{
  "encoder_arch": "convnext",
  "model": "image captioner",
  "dataset": "made-up ball-and-stick molecule models",
  "train_examples": 97500,
  "image_size": 64,
  "crop_scale_min": 1,
  "horizontal_flip": true,
  "tokenizer": "word",
  "vocab_size": 32,
  "encoder_isotropic": false,
  "encoder_norm": "layernorm",
  "encoder_activation": "gelu",
  "encoder_mlp_ratio": 3,
  "encoder_inner_norm": false,
  "encoder_moe": "top_k",
  "encoder_num_experts": 4,
  "encoder_moe_every": 2,
  "encoder_expert_mlp_ratio": 0.5,
  "encoder_experts_per_token": 2,
  "encoder_shared_expert": false,
  "encoder_patch_size": [4, 4],
  "encoder_conv_stem": false,
  "encoder_depths": [2, 5, 2],
  "encoder_widths": [48, 96, 192],
  "encoder_kernel_size": 3,
  "fusion": "prefix",
  "label_smoothing": 0.1,
  "decoder_width": 384,
  "decoder_layers": 6,
  "decoder_norm": "layernorm",
  "decoder_norm_position": "res_post",
  "decoder_activation": "gelu",
  "decoder_mlp_ratio": 3,
  "decoder_head_dim": 32,
  "decoder_fused_qkv": false,
  "decoder_bias": "all",
  "decoder_qk_norm": false,
  "decoder_layer_scale_init": 0.1,
  "decoder_parallel_block": false,
  "decoder_inner_norm": false,
  "decoder_drop_path": 0.1,
  "decoder_positions": "learned",
  "decoder_prefix_bidirectional": false,
  "decoder_connector": "mlp",
  "decoder_tie_embeddings": false,
  "residual_init": "zero_last",
  "optimizer": "adamw",
  "lr": 0.001,
  "beta1": 0.9,
  "beta2": 0.98,
  "eps": 1e-06,
  "grad_clip": 1.0,
  "steps": 19300,
  "batch_size": 384,
  "epochs": 76.0,
  "lr_schedule": "linear",
  "final_lr_fraction": 0.01,
  "warmup_steps": 1930,
  "weight_decay": 0.07
}
Rows from block 3 of the image encoder of a small image captioner, named by matrix and row number. Rows with one number within an expert belong to one neuron, the router's apart. Each number is 200 + 40 x the weight over its row's rms, rounded and kept within 0 to 999. All counts start at 0. After the name is the row's rms in percent of the matrix's.
Before each expert's rows are labels from the 100 images, of 14848, where the router gives the expert most weight on average: "top examples" is what is common among them. Only what is clearly more common there than usual is listed. The data: made-up ball-and-stick molecule models.
# router: router (encoder.blocks.3.mlp.router.weight, 4x96), inputs 0-95
# up: expert up (encoder.blocks.3.mlp.up, 4x48x96), inputs 0-95
# down: expert down (encoder.blocks.3.mlp.down, 4x96x48, transposed), outputs 0-95

# expert 0
top examples: space-filling; purple ball; balls: three
router.0,094,185,237,206,156,202,203,168,177,141,134,165,197,222,265,191,205,210,170,188,274,201,161,202,122,206,222,208,254,233,240,287,236,122,283,165,226,190,171,197,177,195,202,208,241,212,184,230,123,225,156,239,105,225,237,193,204,149,194,229,207,171,153,180,173,141,233,209,183,222,104,241,161,188,261,182,225,231,146,234,207,254,209,208,138,129,273,204,215,130,211,209,251,152,213,225,235
up.0,093,208,211,255,233,195,156,194,205,182,105,182,230,176,240,208,212,262,187,268,165,191,239,187,182,179,139,174,194,244,194,201,233,233,288,176,160,293,162,161,178,153,222,183,207,190,237,197,242,168,163,288,176,122,181,174,240,163,239,124,305,243,209,271,213,174,214,219,228,205,217,241,262,209,179,186,221,271,275,258,219,208,217,170,155,195,263,206,157,195,231,222,202,258,219,180,221
down.0,088,259,216,191,182,269,238,204,117,186,165,106,203,215,152,272,169,265,219,248,182,252,146,169,144,206,177,125,253,205,240,219,172,193,143,227,95,183,150,245,173,162,172,232,167,186,203,216,199,163,265,137,173,167,196,174,207,243,279,169,249,196,233,185,197,131,239,127,199,212,174,216,249,217,267,176,203,267,273,189,173,191,225,204,205,177,229,158,189,166,216,211,189,222,229,197,195
up.1,096,163,223,175,191,201,126,236,233,165,191,245,275,208,191,172,183,204,114,316,220,228,268,217,226,140,150,179,230,240,201,192,207,218,233,164,156,226,222,247,155,227,109,238,171,165,168,215,189,225,157,193,133,241,242,255,270,192,135,244,192,182,188,197,246,251,192,217,167,236,182,164,117,164,163,225,238,166,178,245,211,240,219,159,242,155,182,258,190,188,202,200,225,226,178,166,291
down.1,095,238,207,200,200,157,255,124,178,140,248,212,230,243,180,198,309,212,163,148,294,286,155,96,251,209,206,197,228,258,158,138,153,203,176,157,147,106,187,227,266,176,207,191,166,237,188,189,251,181,142,107,200,220,211,207,214,224,175,169,185,222,207,235,194,215,219,184,245,196,183,241,170,233,186,187,211,190,219,222,258,188,223,200,223,192,143,229,160,206,150,155,211,232,217,244,148
up.2,099,168,170,235,261,247,186,227,243,225,169,172,199,208,200,190,255,131,213,131,197,220,205,202,188,195,260,157,242,156,140,133,212,193,172,229,199,249,244,175,172,197,249,252,131,211,219,25,144,201,156,174,218,206,194,230,209,283,199,273,189,169,198,196,217,220,199,213,181,196,178,185,285,200,125,159,199,241,232,209,232,125,199,174,180,179,223,205,224,182,153,199,171,207,138,263,194
down.2,109,168,251,212,220,256,203,183,315,186,221,214,174,233,168,186,136,253,257,228,248,148,245,95,184,216,219,170,206,153,222,252,193,202,251,163,172,168,148,227,210,104,157,198,161,174,230,156,227,156,225,256,168,202,261,206,163,280,240,300,280,193,251,225,206,216,169,202,205,185,169,228,140,199,177,276,198,217,174,162,205,212,189,245,242,183,218,259,203,202,193,170,223,182,241,196,212
up.3,104,157,214,251,140,248,182,180,180,172,211,151,142,208,241,210,266,175,178,202,215,225,202,189,122,197,230,210,88,244,222,201,237,154,152,150,189,222,188,210,244,198,156,189,178,161,232,216,183,209,208,245,240,121,197,200,166,110,181,199,187,173,267,268,240,208,156,201,210,184,165,184,175,92,304,196,203,208,241,148,175,212,174,205,175,236,228,164,218,294,208,227,233,289,206,227,188
down.3,111,177,242,165,142,170,178,154,155,253,123,158,221,186,211,131,179,193,164,212,228,197,236,262,225,223,164,185,248,223,172,118,228,210,230,198,178,176,190,148,211,227,183,176,219,127,204,241,236,190,149,299,266,281,213,181,232,232,243,124,179,166,283,157,264,240,169,243,191,199,205,150,210,187,217,233,198,255,189,199,177,186,176,206,149,176,141,219,274,240,235,218,216,226,244,161,283
up.4,106,213,168,199,165,177,194,191,237,199,176,248,272,199,206,184,198,234,166,244,170,143,203,195,154,228,156,218,167,179,199,231,271,246,161,283,138,150,153,142,224,253,162,242,283,173,206,187,187,209,259,291,223,207,177,214,309,207,214,257,258,202,169,215,171,175,276,221,153,251,160,228,202,201,175,256,191,218,194,214,193,224,226,126,212,195,186,213,156,215,241,221,90,169,185,134,171
down.4,100,195,179,195,166,169,197,323,265,209,218,217,250,232,237,188,186,166,255,209,246,165,142,156,239,251,200,180,188,225,206,214,196,221,202,131,134,270,225,166,228,150,185,183,248,225,130,204,236,242,206,142,199,109,198,221,268,100,192,204,261,100,248,197,180,138,208,210,201,202,166,174,189,228,239,206,201,271,191,220,245,207,171,171,211,182,248,125,235,212,169,190,241,196,228,186,156
up.5,107,239,233,223,190,193,233,200,261,194,188,148,194,169,270,221,166,231,138,172,245,162,184,199,183,299,212,265,145,206,243,214,130,253,154,204,209,225,195,199,223,243,236,166,219,181,208,234,183,150,195,263,257,153,231,217,172,144,99,158,257,193,130,205,206,250,217,195,207,179,178,210,260,111,194,197,230,159,230,209,151,194,161,211,183,217,247,201,94,236,186,218,285,234,249,237,203
down.5,106,175,191,203,153,168,260,264,135,225,194,200,274,207,121,194,235,165,222,190,224,217,181,260,162,175,135,182,184,210,194,81,238,191,288,228,248,232,183,190,204,161,205,221,174,184,164,154,223,136,190,242,248,248,199,124,211,175,164,155,223,108,166,194,221,178,192,187,209,154,137,157,252,200,236,205,194,271,221,204,131,228,190,204,174,188,210,267,200,163,250,266,192,175,255,185,255
up.6,085,206,213,189,251,214,250,163,205,206,176,161,226,236,199,144,168,182,244,266,241,192,232,187,215,174,194,159,217,222,175,196,253,172,182,206,190,89,230,222,195,221,167,228,236,203,229,171,121,210,148,131,236,118,126,253,161,197,139,238,220,247,171,243,169,197,221,249,247,204,238,254,176,217,255,320,258,168,281,205,166,190,209,240,227,121,151,210,242,232,164,169,226,201,170,223,187
down.6,089,141,177,135,219,208,209,206,212,267,207,281,182,249,240,237,179,226,210,291,194,249,174,176,220,190,174,177,146,145,184,198,185,130,185,247,173,187,200,124,214,202,176,234,148,225,188,187,288,249,183,221,208,172,214,158,164,146,199,206,235,211,57,184,190,268,187,127,220,222,152,269,204,194,160,162,170,171,175,241,175,178,201,170,188,139,120,180,150,170,229,193,241,192,146,195,208

# expert 1
top examples: small balls on sticks; balls: three
router.1,098,245,193,208,210,178,258,223,240,146,204,237,214,234,133,168,172,180,156,222,125,125,267,156,201,151,200,254,190,233,212,198,222,194,230,203,148,227,206,172,222,167,297,187,190,215,202,194,257,234,240,234,299,197,199,234,212,205,181,212,211,223,187,248,148,171,155,174,235,234,234,194,160,216,219,231,189,198,184,225,197,172,191,222,134,188,217,120,143,336,159,169,128,170,299,196,192
up.0,088,88,160,245,75,218,178,225,222,184,213,130,172,237,213,258,198,129,183,229,219,207,211,200,156,181,215,176,265,204,128,186,212,190,273,170,229,228,236,181,227,211,176,204,196,241,233,230,229,243,185,211,231,215,183,208,218,234,127,207,209,229,254,214,201,237,198,219,151,203,179,212,136,169,183,109,207,204,139,289,189,245,215,232,207,257,213,191,195,214,289,111,260,192,231,164,186
down.0,077,182,192,131,244,161,174,154,258,209,188,237,254,203,241,236,261,226,199,150,141,200,227,223,202,179,165,198,94,272,216,182,152,184,194,204,158,240,197,218,223,224,206,196,221,231,126,215,178,221,219,201,188,163,194,198,175,181,177,196,121,210,114,125,184,235,185,243,181,241,224,232,161,242,177,163,200,206,173,219,223,186,218,170,204,84,231,184,136,226,145,118,150,194,314,236,161
up.1,093,247,168,207,273,213,219,160,257,136,182,204,154,266,196,236,212,187,154,148,150,224,111,164,193,162,255,215,190,158,113,167,189,217,187,197,197,218,273,200,227,190,246,191,221,245,132,205,168,175,202,242,255,212,223,149,183,191,160,304,297,214,218,188,223,156,215,258,238,251,159,240,175,187,182,190,199,166,273,188,205,300,201,189,210,234,219,164,158,263,188,155,222,223,187,242,228
down.1,100,186,247,113,180,200,218,231,168,234,232,141,160,206,163,171,180,202,163,171,209,194,226,95,167,234,176,194,220,158,201,240,201,165,185,179,271,167,210,163,240,174,226,220,238,146,185,167,245,188,187,182,175,227,189,122,242,137,182,109,208,236,180,181,185,116,206,218,217,187,162,169,172,182,186,156,171,241,150,123,268,138,146,264,263,187,117,221,172,256,196,200,227,188,279,237,170
up.2,110,183,195,310,262,168,186,260,165,185,170,170,219,206,213,262,182,162,174,223,190,230,200,104,256,166,219,112,204,275,218,167,161,262,195,170,172,166,251,231,232,152,191,219,154,168,168,169,248,239,186,292,188,112,141,178,202,247,202,224,227,238,225,209,166,194,206,268,166,188,159,172,181,242,139,223,186,163,218,148,278,193,181,157,230,248,142,207,255,207,184,184,175,213,180,176,220
down.2,099,215,147,111,189,200,231,231,163,195,151,224,270,165,139,242,212,178,128,167,245,317,204,205,207,249,223,199,251,228,179,209,164,176,189,247,166,233,260,214,180,218,257,218,214,219,239,153,215,161,200,245,207,193,114,196,146,215,161,77,156,189,233,230,165,158,170,145,213,175,191,211,103,154,196,229,185,130,227,192,205,127,181,238,206,157,201,193,171,173,186,174,186,153,224,192,196
up.3,104,230,199,165,122,245,62,163,237,256,254,213,249,193,216,235,116,196,192,186,197,210,143,184,200,185,185,201,184,209,199,129,232,144,195,198,193,172,187,233,253,205,213,259,184,201,198,196,232,175,194,160,190,264,339,203,223,176,164,258,194,274,201,167,237,172,196,168,161,176,196,198,227,175,211,196,197,304,183,204,197,231,222,229,166,192,245,161,281,259,202,253,177,229,256,207,186
down.3,105,170,121,167,223,217,216,153,212,203,300,184,182,190,262,219,175,190,340,251,195,225,218,205,270,143,147,200,194,155,122,226,225,198,173,219,263,99,187,213,176,184,187,209,191,221,170,216,191,206,200,226,185,242,236,249,281,163,174,240,260,254,201,151,269,219,185,128,174,183,205,201,253,234,214,185,146,192,178,271,196,208,162,249,239,134,182,187,204,229,220,188,179,220,174,179,177
up.4,108,236,268,192,188,191,234,177,174,215,205,139,191,223,115,235,175,241,182,181,321,218,268,134,291,233,146,222,244,196,244,148,140,144,133,156,151,220,227,202,242,237,205,185,284,209,195,210,213,205,321,218,136,204,195,180,170,173,183,191,187,210,208,261,236,172,216,196,177,220,236,165,183,185,190,170,223,229,152,144,198,206,227,172,261,193,168,217,211,210,184,217,139,284,183,193,209
down.4,109,291,177,258,202,163,272,249,245,224,180,248,117,206,175,216,207,255,227,135,240,159,188,216,152,199,192,206,216,293,175,180,179,233,236,253,239,137,222,204,148,215,232,175,205,237,141,232,204,184,229,100,246,247,216,189,179,211,176,256,165,188,243,185,224,283,182,155,162,217,154,149,288,194,169,226,231,182,219,221,218,255,229,196,198,217,247,167,198,177,196,184,263,145,135,171,238
up.5,104,273,180,164,90,208,138,189,200,236,210,219,169,208,189,206,203,231,182,191,179,166,208,154,190,223,276,232,113,179,125,240,178,205,238,302,184,242,184,202,199,233,220,225,175,260,212,197,172,224,153,141,159,210,216,207,201,228,155,279,239,242,149,200,154,230,191,253,199,225,114,247,237,200,168,211,153,185,106,201,239,168,193,190,220,259,215,108,177,264,197,197,221,256,192,204,169
down.5,091,141,198,178,213,203,210,218,123,206,243,192,212,234,170,202,210,205,227,230,193,198,290,200,147,134,210,257,224,190,213,242,190,226,166,188,227,168,144,231,268,100,210,205,246,209,141,174,211,126,232,136,199,98,218,266,251,149,205,175,234,195,229,298,167,222,256,231,205,227,136,170,232,177,164,180,159,189,160,174,219,195,205,169,272,209,189,218,170,241,200,197,288,154,204,272,209
up.6,097,152,247,172,232,213,182,224,186,215,263,130,252,130,115,244,207,203,185,202,206,212,231,193,254,152,150,231,208,316,196,126,215,179,195,198,164,104,199,186,295,216,195,199,152,244,207,206,194,224,183,200,207,186,205,206,182,191,177,181,265,143,300,248,163,266,185,194,220,139,217,230,146,212,263,230,267,215,151,173,181,207,165,214,233,213,225,207,209,171,174,234,225,282,158,184,171
down.6,101,195,256,161,186,160,208,164,179,151,126,227,242,151,177,200,259,163,184,209,188,244,227,186,218,181,150,220,110,171,128,214,241,170,269,247,204,118,189,202,207,274,253,253,196,194,244,217,197,227,191,209,240,280,182,128,223,101,226,169,150,201,281,208,193,242,220,166,226,207,173,215,181,204,138,184,230,183,224,208,135,202,215,213,242,219,164,153,215,150,164,229,211,199,130,130,266

# expert 3
top examples: dark backdrop; small balls on sticks
router.3,104,225,159,211,231,247,198,196,197,224,254,177,252,218,224,206,173,191,233,237,219,197,194,118,194,183,202,179,186,166,184,233,211,244,226,197,249,166,198,275,162,232,151,244,284,263,201,157,166,174,195,211,186,130,257,223,287,110,198,147,146,197,183,120,223,255,250,216,137,123,246,162,236,233,213,196,232,196,259,175,185,134,202,146,220,252,191,157,165,170,173,263,236,235,199,223,279
up.0,104,278,191,171,150,236,137,197,179,197,237,180,204,160,202,174,219,161,187,203,171,225,152,250,227,287,183,171,186,229,184,150,181,185,226,181,211,229,180,257,180,220,181,156,212,272,241,181,154,208,170,264,189,275,284,187,227,70,225,164,208,207,185,175,150,227,169,170,177,192,148,181,224,173,229,179,295,200,194,162,125,174,141,185,146,184,323,207,188,192,216,190,236,235,233,169,213
down.0,108,210,242,230,234,167,203,167,231,175,229,121,158,207,195,175,183,217,241,215,153,223,251,221,286,229,229,196,223,258,220,190,192,263,200,159,219,217,150,177,145,226,212,168,205,167,154,206,184,199,242,285,283,217,208,213,211,207,336,170,201,180,196,215,268,224,238,257,243,165,193,224,224,157,166,216,252,281,170,229,154,167,194,245,196,105,198,158,277,192,217,277,198,240,178,166,217
up.1,094,204,217,202,216,217,244,181,213,199,162,162,188,222,196,206,230,146,218,179,151,156,229,150,160,182,162,189,166,105,199,190,180,215,224,90,153,257,264,180,199,125,217,158,219,136,230,209,196,202,214,168,179,224,175,213,210,144,207,156,167,200,168,204,232,275,237,194,186,172,214,191,159,202,265,175,187,230,247,159,148,130,156,330,212,199,207,247,247,265,205,143,241,217,232,133,283
down.1,090,208,254,184,212,239,184,163,229,266,235,159,219,172,261,149,185,225,198,224,221,214,156,245,140,194,158,191,185,159,210,133,207,195,192,147,261,190,249,250,204,247,241,204,186,164,224,195,207,238,156,216,225,219,217,173,221,131,238,217,192,196,177,162,288,256,245,185,216,103,231,180,263,158,150,173,207,273,238,230,140,122,209,207,156,94,151,275,184,230,212,190,255,146,159,182,180
up.2,091,279,165,165,171,202,204,268,152,207,218,230,223,182,209,217,166,164,192,178,97,198,239,194,115,177,258,207,181,166,305,228,221,218,186,187,182,193,199,224,209,198,193,215,175,191,204,280,195,198,268,151,232,191,186,233,206,214,217,154,195,275,154,222,278,240,182,199,79,226,177,162,146,164,218,253,161,156,189,220,170,181,236,202,157,193,193,257,257,205,230,186,185,161,169,264,298
down.2,103,106,236,168,176,184,166,273,230,207,290,136,196,234,209,219,210,279,162,214,167,186,157,242,215,184,204,209,190,142,179,237,193,229,204,206,227,233,204,168,178,130,252,256,181,111,180,189,241,185,185,233,185,207,193,294,167,162,115,204,255,120,260,140,216,199,154,148,190,242,196,165,198,228,223,212,195,204,200,264,151,171,187,198,213,131,247,211,191,192,265,253,280,196,214,185,221
up.3,089,203,225,188,162,202,171,150,191,218,180,203,250,167,241,301,185,286,261,220,246,254,198,239,245,200,177,125,189,185,258,137,187,253,170,269,253,231,174,214,172,217,121,212,244,216,174,210,199,195,202,276,261,148,176,197,204,268,221,295,195,162,184,219,286,177,243,144,194,175,221,242,217,212,181,189,202,223,162,124,246,287,153,225,195,198,196,239,149,198,186,157,166,201,197,183,198
down.3,093,191,203,171,224,160,228,239,190,133,168,213,107,194,167,191,265,235,203,167,240,204,219,244,143,193,210,240,242,160,218,200,222,146,158,167,84,185,202,201,224,206,252,145,199,195,191,165,135,241,270,189,193,150,181,156,160,252,258,145,213,161,142,138,209,231,199,210,140,242,227,145,172,171,251,257,267,173,122,210,223,158,156,186,182,225,212,180,190,166,137,126,195,203,235,223,148
up.4,101,180,215,187,212,281,214,156,171,191,152,197,290,234,154,304,270,189,285,203,208,194,197,195,77,223,198,203,212,159,255,155,207,185,184,111,206,258,213,191,257,160,158,219,216,126,258,200,224,160,231,266,217,161,131,191,165,196,174,162,167,163,170,217,147,189,199,265,192,175,195,197,197,208,217,183,203,203,227,215,183,90,139,246,228,237,226,189,189,192,201,215,189,186,218,240,224
down.4,104,151,171,213,282,189,275,126,206,221,200,198,93,217,231,173,144,245,226,215,204,147,144,256,162,229,140,190,193,143,192,185,194,241,226,195,268,225,213,155,146,116,223,203,203,186,245,208,151,152,243,212,219,169,184,176,211,201,203,209,168,250,233,185,131,196,229,162,221,184,233,156,236,279,264,164,193,213,152,242,172,216,259,242,233,126,217,198,179,162,189,230,249,149,127,186,154
up.5,096,192,117,178,224,187,183,242,193,220,200,169,271,235,218,212,238,174,246,158,218,248,274,220,125,241,238,236,214,171,185,138,202,183,77,197,235,220,196,214,211,183,191,202,121,243,284,107,144,224,165,190,171,185,163,203,171,255,183,153,204,218,141,158,170,258,186,181,215,144,225,221,128,201,261,190,193,177,205,175,224,201,200,144,245,162,285,162,252,161,181,218,209,213,166,224,247
down.5,107,191,254,223,145,184,252,188,216,184,198,187,195,200,256,265,172,235,179,196,198,199,160,216,266,189,159,192,190,128,235,299,209,151,263,233,236,209,105,216,164,214,184,240,163,209,187,171,183,161,243,212,180,216,176,271,207,212,202,213,213,241,205,132,222,161,244,209,212,177,199,237,187,142,210,263,176,261,120,182,172,178,274,216,194,261,300,195,189,277,172,235,281,133,160,236,178
up.6,095,201,230,241,152,316,200,133,209,223,194,170,226,229,195,216,217,176,224,205,190,170,229,221,157,195,227,241,131,178,147,200,181,323,246,174,186,267,223,201,219,188,196,245,251,149,241,313,170,207,203,163,218,217,182,187,211,190,180,211,195,196,200,284,187,169,175,256,278,206,191,127,173,188,210,158,200,242,190,174,169,245,172,258,224,250,174,146,165,166,258,206,98,195,203,157,232
down.6,096,182,228,212,219,159,228,162,223,211,243,216,149,263,213,138,184,96,216,204,110,194,211,238,202,118,195,182,199,177,271,202,183,225,219,191,285,240,170,195,249,113,227,205,220,184,191,300,224,208,224,152,206,149,136,232,193,165,226,193,200,257,173,167,233,304,246,173,227,210,233,182,284,217,239,194,170,192,220,264,248,246,250,182,191,224,227,211,130,197,166,235,197,166,224,227,179

# expert 2
top examples: dark backdrop; small balls on sticks; balls: twelve
router.2,103,101,211,192,224,182,163,203,201,241,191,261,217,114,170,204,167,195,210,164,202,246,200,230,268,238,221,183,200,229,205,204,186,247,229,205,225,181,202,183,211,222,113,238,117,199,204,167,278,192,221,154,193,173,202,160,105,225,207,207,214,280,222,164,227,155,204,160,184,205,163,199,259,125,244,171,256,207,192,171,304,228,168,263,239,261,179,242,257,166,144,190,210,204,285,220,164
up.0,108,283,179,173,181,203,205,126,199,210,191,153,165,210,219,235,186,198,290,201,169,183,215,254,152,216,217,198,211,220,216,172,220,225,255,179,193,105,144,192,234,179,235,197,154,191,159,223,229,154,134,143,261,306,255,190,198,202,186,276,191,225,158,208,160,206,169,238,299,139,161,98,216,192,248,174,259,184,190,233,170,204,234,227,234,213,251,125,160,204,206,191,186,187,256,204,224
down.0,108,254,227,246,145,185,222,205,173,197,146,294,168,265,224,277,200,158,202,170,165,272,179,216,223,191,196,201,217,228,152,197,140,192,237,220,222,283,152,188,225,162,194,237,224,239,184,172,156,182,225,228,199,247,151,181,161,167,180,223,171,239,213,209,227,273,252,135,276,203,202,152,203,169,121,154,239,191,186,243,158,248,248,177,231,200,264,242,158,158,118,196,227,129,226,160,255
up.1,100,182,181,184,223,226,245,196,255,219,150,210,231,171,288,238,195,206,240,268,206,191,185,165,214,196,190,143,198,213,185,280,224,264,193,233,239,192,266,204,220,179,198,235,203,178,235,206,205,195,207,227,219,178,210,161,250,302,203,196,155,175,116,217,253,158,187,174,181,177,173,178,230,201,132,222,181,210,231,225,224,27,172,161,171,220,102,179,153,183,230,216,172,178,169,187,119
down.1,095,194,219,186,173,249,143,136,151,144,193,191,192,232,111,242,140,180,181,144,183,221,205,280,156,161,225,150,199,233,208,191,251,239,189,164,201,209,196,217,252,124,176,173,239,186,110,153,124,154,206,158,225,172,109,197,198,275,214,168,204,161,239,216,216,224,258,237,173,131,236,168,175,221,174,206,223,178,181,206,213,261,230,201,203,170,178,241,168,324,223,232,229,168,224,191,236
up.2,088,191,215,231,215,187,252,226,190,177,217,205,191,187,212,315,257,183,191,284,207,267,188,231,151,190,126,241,162,181,172,204,233,199,134,187,204,176,225,151,211,188,195,233,168,179,137,229,210,166,170,115,278,241,186,153,156,180,170,189,243,172,274,160,224,206,204,231,198,167,257,246,184,174,288,154,229,172,192,175,196,257,193,180,176,225,212,266,324,120,213,152,209,191,200,205,173
down.2,088,228,171,199,256,168,189,262,185,155,245,191,168,209,224,149,202,243,260,134,149,209,278,227,133,226,171,247,194,212,154,184,234,192,186,186,141,173,162,201,201,201,197,223,206,156,227,205,247,252,248,219,183,209,242,187,188,123,199,170,267,179,216,136,231,217,200,188,206,281,161,220,198,160,176,121,206,202,297,139,188,267,185,232,228,223,161,143,278,135,251,218,196,141,149,133,170
up.3,097,178,168,170,238,275,206,87,213,258,254,92,256,166,155,252,170,231,245,165,134,204,131,113,148,179,199,186,218,251,161,214,156,185,215,143,197,172,225,241,162,233,206,182,215,156,202,256,156,143,187,217,153,208,201,167,216,214,205,205,219,161,206,258,183,229,190,242,169,247,237,221,125,236,249,177,193,251,154,160,167,274,209,231,207,214,194,238,204,193,173,234,243,164,195,146,237
down.3,096,225,208,200,192,231,143,238,190,205,162,224,209,155,146,291,261,208,152,219,298,246,156,146,202,184,211,271,239,225,142,258,161,169,168,125,151,221,219,173,187,297,175,232,200,189,259,163,230,227,221,212,193,244,168,115,140,194,161,234,181,161,206,178,224,220,201,169,207,200,228,205,143,188,206,211,237,145,128,167,272,129,233,219,263,223,153,214,225,169,235,199,178,204,164,267,188
up.4,101,229,205,247,231,197,195,223,240,220,229,209,114,167,187,205,160,117,207,213,265,210,197,185,212,221,244,119,160,218,238,183,156,279,234,113,143,203,208,237,252,163,172,189,170,263,211,279,258,230,207,157,176,258,163,229,173,213,150,167,265,197,214,151,170,225,202,171,300,166,145,191,220,169,231,203,228,155,177,168,140,178,203,133,255,166,216,191,222,244,214,121,136,210,212,211,214
down.4,086,181,149,232,161,186,236,185,141,166,146,229,199,141,231,248,269,256,241,153,254,233,167,222,134,242,246,211,248,211,228,246,197,228,155,239,160,200,179,210,186,166,254,196,192,145,153,175,201,153,173,186,212,218,189,200,240,134,267,134,195,233,277,236,143,264,231,243,139,173,235,263,178,162,224,209,192,167,213,177,150,222,222,266,153,261,167,310,192,157,215,237,204,188,220,227,216
up.5,110,180,189,176,216,172,206,229,235,193,198,255,213,235,196,260,239,151,223,237,203,217,166,201,136,195,139,174,221,207,192,277,242,171,240,159,162,165,287,169,257,154,226,222,214,189,199,177,210,187,204,281,195,275,199,182,183,136,170,221,151,162,199,133,154,219,197,239,249,148,196,249,113,202,254,195,211,223,338,172,121,168,194,210,189,248,274,204,198,230,223,213,264,228,173,228,156
down.5,109,149,137,166,156,217,208,192,125,222,178,186,169,189,198,186,165,146,150,194,236,242,169,233,174,205,197,290,196,190,253,284,175,154,237,252,213,241,266,228,282,224,198,200,209,205,168,197,162,174,159,250,138,176,184,127,160,181,139,159,265,143,223,246,249,227,175,269,201,175,148,186,166,194,232,232,120,146,203,131,192,174,237,208,164,200,211,201,125,235,202,191,224,180,275,197,248
up.6,098,123,192,196,213,216,151,211,231,245,148,167,291,204,242,148,174,286,220,170,183,289,190,207,250,251,259,182,184,268,168,159,140,151,212,216,121,115,158,174,164,194,236,139,201,155,174,180,204,199,221,187,239,255,258,180,205,185,209,218,197,236,244,174,257,219,221,161,199,229,132,200,167,295,162,145,209,190,165,193,211,224,198,198,142,166,214,254,211,157,172,151,171,137,213,183,188
down.6,096,260,182,210,222,207,160,215,261,172,207,212,147,107,221,188,251,272,197,213,217,249,172,154,222,216,250,128,193,205,143,218,149,227,167,184,212,246,124,236,227,240,168,229,177,165,189,262,218,226,203,201,135,206,223,131,192,233,174,247,213,244,160,108,133,215,184,194,223,229,219,259,174,167,198,174,245,191,126,191,233,146,187,171,204,178,187,165,242,147,250,162,76,217,165,229,176